{
  "arch": "resnet",
  "num_classes": 3,
  "norm": "batchnorm",
  "widths": [80, 112, 176, 256],
  "loss": "cross_entropy",
  "max_steps": 18500
}
Rows from block 7, named by matrix and row number. Rows with one number belong to one channel. Each number is 200 + 30 x the weight over its row's rms, rounded and kept within 0 to 999. All counts start at 0. After the name is the row's rms in percent of the matrix's.
# convs0: first 3x3 conv (model.blocks.7.convs.0.weight, 176x176x3x3), inputs 70-79, a 3x3 kernel for each
# convs1: second 3x3 conv (model.blocks.7.convs.1.weight, 176x176x3x3, transposed), outputs 70-79, a 3x3 kernel for each
convs0.6,098,215,237,222,237,184,203,268,267,282,259,202,189,176,136,187,134,196,251,206,195,213,209,197,204,216,210,192,228,180,184,149,153,175,183,232,230,189,232,212,200,191,183,216,218,213,262,272,251,187,225,195,234,209,182,249,231,229,137,211,227,243,217,234,198,241,226,171,237,231,206,239,222,163,130,175,227,166,151,279,218,130,214,221,195,232,228,203,184,200,220
convs1.6,108,207,216,213,218,187,155,153,145,152,234,161,132,160,179,159,164,149,197,201,193,156,190,169,191,192,239,262,219,192,209,203,156,152,191,173,179,199,244,189,183,211,224,264,201,216,150,198,174,252,214,199,197,206,212,201,213,204,198,136,164,223,199,229,223,169,149,192,213,222,147,155,213,222,179,204,183,185,188,223,175,212,201,163,173,222,221,196,193,231,217
convs0.7,094,218,217,205,193,213,149,211,194,163,240,207,199,133,171,155,252,247,237,194,191,182,236,195,215,211,179,194,206,167,190,203,190,234,208,196,219,218,227,213,198,200,212,139,140,184,183,245,208,211,212,199,220,219,209,153,152,145,247,207,151,228,236,199,184,185,162,231,202,192,210,230,216,188,201,221,201,221,242,204,171,187,183,203,173,219,249,228,216,211,200
convs1.7,098,135,172,187,159,183,183,210,201,159,236,190,157,173,184,171,174,207,206,206,163,158,203,213,251,142,139,148,211,224,221,197,168,131,162,125,88,187,196,180,225,202,155,308,244,174,235,209,212,234,236,197,182,164,227,228,245,242,200,218,214,167,174,166,190,212,228,249,240,241,248,237,236,203,186,193,214,244,211,240,223,190,186,210,207,218,194,218,159,180,241
convs0.8,097,173,198,212,216,173,160,205,199,137,136,139,235,198,196,194,187,226,142,200,217,199,200,211,207,219,205,218,217,161,238,186,187,205,225,181,178,203,227,192,151,217,190,127,164,206,207,218,200,205,201,204,196,225,253,193,183,124,238,197,140,222,188,157,195,222,203,242,192,192,279,210,212,198,167,199,151,147,203,159,160,167,228,190,177,253,221,169,281,242,172
convs1.8,099,202,225,218,187,205,174,171,215,136,169,256,203,172,183,184,209,130,148,193,213,221,201,208,217,202,175,173,162,154,169,138,164,152,185,160,145,202,173,208,245,164,196,317,261,182,143,170,242,167,202,217,205,148,238,194,195,234,184,192,220,159,172,186,206,228,168,199,225,173,187,206,173,193,186,192,192,216,212,232,195,193,201,234,188,220,247,244,239,206,247
convs0.9,098,185,203,252,171,111,172,210,136,151,197,173,202,238,134,179,224,172,195,256,213,286,209,182,219,233,150,156,222,172,228,219,192,181,215,253,232,240,202,222,188,217,234,183,198,189,159,199,224,175,185,209,235,166,177,146,186,190,205,154,202,201,222,223,203,179,170,141,186,213,155,163,214,193,208,167,167,218,223,140,200,259,185,198,176,264,234,189,168,158,220
convs1.9,088,196,165,188,192,164,209,210,249,155,226,237,286,171,191,200,278,228,234,154,154,205,203,191,171,191,169,84,210,228,219,208,183,199,213,197,166,229,171,172,158,201,156,140,275,287,182,180,219,216,202,207,235,248,174,239,203,207,245,250,217,244,191,194,184,229,172,185,205,194,192,197,191,171,194,179,174,187,158,155,220,181,147,198,234,156,181,167,217,181,163
convs0.10,095,232,224,230,217,229,170,243,190,196,266,211,265,170,165,258,216,129,158,233,232,181,227,197,208,233,232,224,193,257,153,211,195,195,224,182,187,205,239,217,195,218,188,265,216,186,130,155,192,221,199,176,188,217,122,205,141,224,217,229,176,234,243,156,202,166,227,236,183,196,182,220,250,217,217,172,189,230,181,165,175,249,154,161,232,171,156,207,156,250,228
convs1.10,092,135,184,187,178,222,184,235,208,208,208,216,178,213,194,216,190,194,198,141,173,158,177,173,214,146,176,174,232,164,207,203,231,212,195,257,139,207,217,193,171,199,149,153,196,201,234,204,187,213,236,253,300,186,194,177,167,180,194,216,230,175,238,173,246,242,176,185,250,171,213,237,219,197,252,191,218,209,207,194,222,231,168,175,215,162,203,234,237,209,204
convs0.11,104,189,215,236,182,192,177,227,206,160,125,184,225,214,175,177,250,206,197,232,230,254,235,243,259,170,155,234,245,211,220,247,193,244,198,170,226,242,175,204,210,165,209,183,151,192,192,217,256,181,154,164,225,241,243,206,196,158,217,197,174,214,200,226,176,245,181,188,181,170,233,258,229,197,230,193,177,181,189,218,143,185,271,237,218,271,198,189,184,189,135
convs1.11,115,149,180,228,173,179,199,258,226,175,266,269,260,182,195,229,184,165,213,173,165,174,237,219,170,250,191,195,197,180,228,205,124,197,213,136,239,202,235,216,170,211,164,186,231,174,218,162,169,222,200,231,261,159,180,190,214,214,218,200,171,194,186,217,218,242,201,192,138,177,230,191,177,148,210,212,158,176,203,203,159,199,154,220,235,247,185,145,205,245,272
convs0.12,101,250,196,220,199,216,215,192,145,223,137,140,219,212,223,199,159,147,190,226,224,174,243,206,212,185,179,206,178,197,130,169,194,173,186,221,226,156,204,194,191,175,216,262,102,212,153,190,214,215,225,221,145,203,164,218,176,182,243,218,157,210,182,181,207,193,204,224,214,138,227,208,140,176,211,177,165,194,165,228,256,206,165,229,214,194,174,200,191,206,178
convs1.12,098,246,238,208,194,181,186,212,252,204,259,169,199,211,210,193,149,196,174,173,196,219,213,192,195,179,215,162,199,136,195,175,141,238,206,122,198,143,190,178,164,227,216,187,221,226,199,182,195,166,194,182,232,214,169,202,187,202,152,237,232,244,234,231,224,175,179,245,187,185,288,195,188,159,182,235,166,168,192,169,138,174,229,176,150,244,240,140,207,236,214
convs0.13,098,205,215,241,187,238,234,244,199,275,216,195,245,194,155,230,165,166,227,282,245,181,233,217,185,218,218,231,225,253,137,229,251,161,201,164,148,207,210,193,180,171,197,219,175,235,177,217,239,207,187,227,170,238,237,178,175,245,227,154,216,217,242,254,202,206,218,193,169,244,234,182,226,177,170,136,195,193,107,222,223,213,192,222,226,160,146,201,226,199,208
convs1.13,090,187,227,220,200,255,207,195,179,165,166,206,171,170,173,155,219,209,194,215,163,177,154,239,226,184,220,214,187,193,192,202,207,228,212,193,224,185,239,226,191,198,179,187,153,146,256,215,172,234,197,206,246,150,152,205,209,181,185,233,183,223,203,202,248,219,198,215,174,179,171,181,227,227,196,175,219,228,165,225,208,165,197,152,174,215,141,190,178,163,288
convs0.14,097,239,204,222,186,225,174,232,182,170,123,206,232,100,156,214,172,128,239,195,135,221,196,225,249,195,186,198,154,76,164,178,133,154,163,137,180,230,206,176,215,214,187,200,211,207,247,228,222,215,254,178,206,243,216,225,175,202,188,178,203,244,212,193,221,184,177,174,143,234,199,175,207,213,178,186,231,190,175,171,194,221,257,246,173,158,206,209,243,264,177
convs1.14,096,189,214,240,208,182,196,207,83,152,195,173,199,210,165,188,232,198,187,215,164,182,225,131,139,185,174,119,195,228,176,220,200,154,163,185,137,207,210,175,232,219,207,180,206,208,253,246,245,205,214,212,188,180,183,190,221,203,200,151,168,205,178,212,243,200,257,239,251,204,181,270,201,217,230,203,186,155,172,183,142,157,200,162,145,207,169,182,190,239,208
convs0.15,099,217,197,226,209,131,187,231,181,190,190,198,226,216,165,246,244,209,253,245,238,219,211,200,230,222,148,184,272,207,178,181,172,195,187,202,239,219,186,242,176,193,196,200,244,201,178,200,192,163,196,266,215,192,194,171,163,185,228,198,195,207,218,203,191,152,213,171,166,154,221,228,222,174,220,168,194,202,187,173,210,216,211,207,170,256,239,206,151,159,159
convs1.15,091,206,248,197,173,149,253,213,211,187,244,242,327,192,174,189,268,209,200,152,129,200,199,227,218,196,138,125,215,171,202,179,122,210,197,191,223,220,119,134,163,194,163,191,238,239,183,166,197,227,185,211,244,237,236,231,155,199,204,225,268,210,196,193,209,215,186,235,170,204,198,179,184,188,206,187,202,223,207,172,207,177,153,207,242,227,226,168,226,188,197
convs0.16,087,161,233,156,199,227,166,141,212,172,165,197,159,176,200,194,194,213,210,223,212,217,225,217,184,171,189,178,207,179,250,149,166,223,143,124,206,203,195,185,202,195,185,140,155,168,211,244,203,198,209,206,207,205,205,152,185,187,201,230,233,224,171,174,195,211,156,184,207,194,194,160,153,176,156,203,240,194,188,223,171,193,181,195,191,200,188,150,195,161,140
convs1.16,081,196,177,228,194,204,245,187,206,184,209,230,229,167,212,192,208,211,229,165,184,187,194,197,172,215,206,154,224,196,171,227,188,174,242,220,196,164,159,156,187,245,214,199,219,199,194,224,241,227,269,263,189,219,241,205,213,215,191,238,221,200,185,214,170,186,166,169,203,146,180,187,177,207,219,183,215,199,181,185,165,190,236,218,232,272,216,257,177,208,208
convs0.17,104,236,225,209,121,177,196,200,217,202,149,244,186,214,219,230,195,199,214,194,223,221,184,182,206,175,206,227,225,197,214,206,146,222,218,171,182,172,214,174,201,193,228,166,206,201,228,241,243,209,209,224,188,234,230,191,212,237,221,178,168,162,153,251,171,156,168,170,156,165,224,223,235,165,173,134,195,186,155,215,161,199,175,158,172,162,195,183,260,180,210
convs1.17,104,234,232,241,212,201,251,214,191,249,237,184,201,177,194,229,247,196,215,214,207,193,166,197,230,208,298,266,188,232,155,218,192,180,265,193,224,234,141,165,144,158,148,170,218,201,183,276,230,212,202,231,151,274,230,233,182,181,171,185,230,222,220,219,182,150,118,140,188,197,159,198,155,186,225,189,252,225,190,213,228,203,205,232,261,231,210,210,206,173,203
convs0.18,102,141,168,200,190,227,198,193,177,252,177,157,181,206,181,234,245,167,178,228,229,202,229,201,170,213,218,204,172,176,209,224,163,151,199,223,220,141,230,177,193,189,215,209,172,232,213,194,185,165,206,281,204,192,177,184,227,247,224,241,208,173,223,150,213,202,245,226,223,208,235,207,157,245,202,161,174,203,157,139,217,187,177,185,224,219,193,214,193,156,182
convs1.18,112,160,242,132,144,230,186,181,182,260,204,208,234,249,216,239,195,160,181,190,186,236,210,185,213,163,196,199,196,234,173,221,221,232,200,208,139,218,149,134,204,146,222,244,204,239,203,192,303,188,213,245,172,169,235,149,154,201,187,213,284,232,216,211,208,198,174,195,247,230,194,212,187,199,203,205,196,188,241,220,97,196,209,211,210,237,218,203,208,209,270
convs0.19,099,189,232,179,201,231,164,167,166,164,178,177,191,180,213,148,154,219,190,241,184,222,236,171,243,228,172,213,271,244,218,194,171,277,222,187,268,187,250,151,174,200,147,144,157,205,174,220,200,191,181,215,209,126,209,155,163,240,169,202,193,167,166,202,225,226,239,219,185,204,217,197,172,191,158,218,206,218,155,224,209,219,207,172,199,207,124,183,246,156,143
convs1.19,098,180,170,201,223,191,233,178,224,190,144,187,230,171,218,180,220,210,197,180,156,172,205,197,163,249,184,140,255,199,145,243,164,160,194,193,186,196,188,209,137,192,224,206,219,212,255,192,252,191,261,239,200,249,242,179,187,197,180,185,232,184,204,208,178,215,160,190,196,137,222,158,214,188,210,193,233,165,190,156,200,177,224,201,234,211,152,206,154,225,191
convs0.20,097,208,247,219,155,148,236,166,158,191,224,193,192,192,167,210,199,175,223,183,232,252,212,202,242,194,222,216,216,229,196,193,224,209,202,194,154,232,224,202,210,160,228,172,169,193,195,206,221,218,216,155,208,187,181,198,175,175,190,227,161,203,193,220,207,136,223,231,241,146,237,204,174,152,195,172,223,158,145,190,196,271,156,180,219,240,224,110,265,258,199
convs1.20,086,205,231,249,231,235,191,214,241,154,202,180,135,240,194,180,233,191,200,184,188,185,179,203,194,143,180,159,176,182,239,181,186,199,188,181,160,189,223,194,156,172,143,213,204,170,232,207,216,248,161,168,177,157,212,211,216,209,211,172,161,215,215,215,158,182,212,172,156,157,188,221,194,198,182,212,200,231,228,185,171,212,207,221,220,203,212,189,187,150,185
convs0.21,097,214,252,199,215,149,200,224,181,255,160,188,200,225,217,200,243,177,201,225,256,238,235,209,173,222,247,182,226,186,215,244,193,271,217,204,223,186,195,231,209,130,135,199,206,266,206,170,218,219,174,130,206,177,171,179,190,166,184,186,212,252,238,219,232,250,231,142,180,207,177,223,270,201,241,202,219,233,207,185,174,136,240,214,257,200,198,181,211,239,196
convs1.21,095,222,214,194,202,205,223,214,176,180,203,214,218,159,207,237,221,242,208,168,232,163,208,235,245,204,245,169,211,278,239,213,189,168,193,214,175,204,193,234,165,145,150,157,159,200,203,216,249,168,209,221,196,232,213,161,199,192,193,174,248,183,196,197,192,192,183,215,216,180,198,198,232,227,199,165,225,198,150,200,170,145,212,114,156,190,202,218,238,178,133
convs0.22,099,203,189,167,184,129,178,200,198,205,163,173,189,238,171,209,208,176,226,271,229,218,160,195,173,174,181,191,222,170,173,171,182,204,202,199,150,176,163,167,129,190,188,152,164,175,208,187,198,225,169,177,142,205,217,154,202,190,215,213,194,176,118,155,188,174,201,162,199,197,188,210,219,218,206,221,222,196,186,210,171,141,206,229,231,251,217,191,196,219,192
convs1.22,089,238,217,256,177,187,158,207,208,157,206,275,265,207,242,242,217,216,227,199,187,196,197,237,195,191,210,186,231,240,220,177,168,166,189,172,152,196,252,192,200,177,248,218,199,255,183,189,163,160,220,200,172,205,226,188,222,188,179,174,219,193,183,186,247,195,183,197,184,235,185,204,220,183,212,157,191,169,147,206,162,185,247,238,155,197,200,166,218,245,203
convs0.23,100,178,189,241,158,153,218,152,186,227,157,146,197,269,120,200,196,131,182,227,207,249,184,176,214,215,186,232,186,150,174,200,199,186,245,194,241,214,170,204,174,234,214,188,241,225,168,213,226,188,177,162,160,172,176,167,208,171,194,181,283,197,218,214,171,187,186,109,135,244,204,205,204,210,230,232,173,225,235,197,199,232,190,232,236,259,250,202,195,180,174
convs1.23,095,242,212,193,183,183,176,175,230,148,215,206,305,164,199,205,213,242,216,168,194,243,223,212,197,179,162,77,198,224,177,159,200,182,201,148,177,207,187,181,199,193,161,227,277,291,233,204,245,178,162,190,209,198,225,209,229,206,205,188,167,216,169,189,244,170,177,199,186,205,202,208,239,177,205,179,229,193,184,185,232,224,161,194,190,147,211,251,267,215,175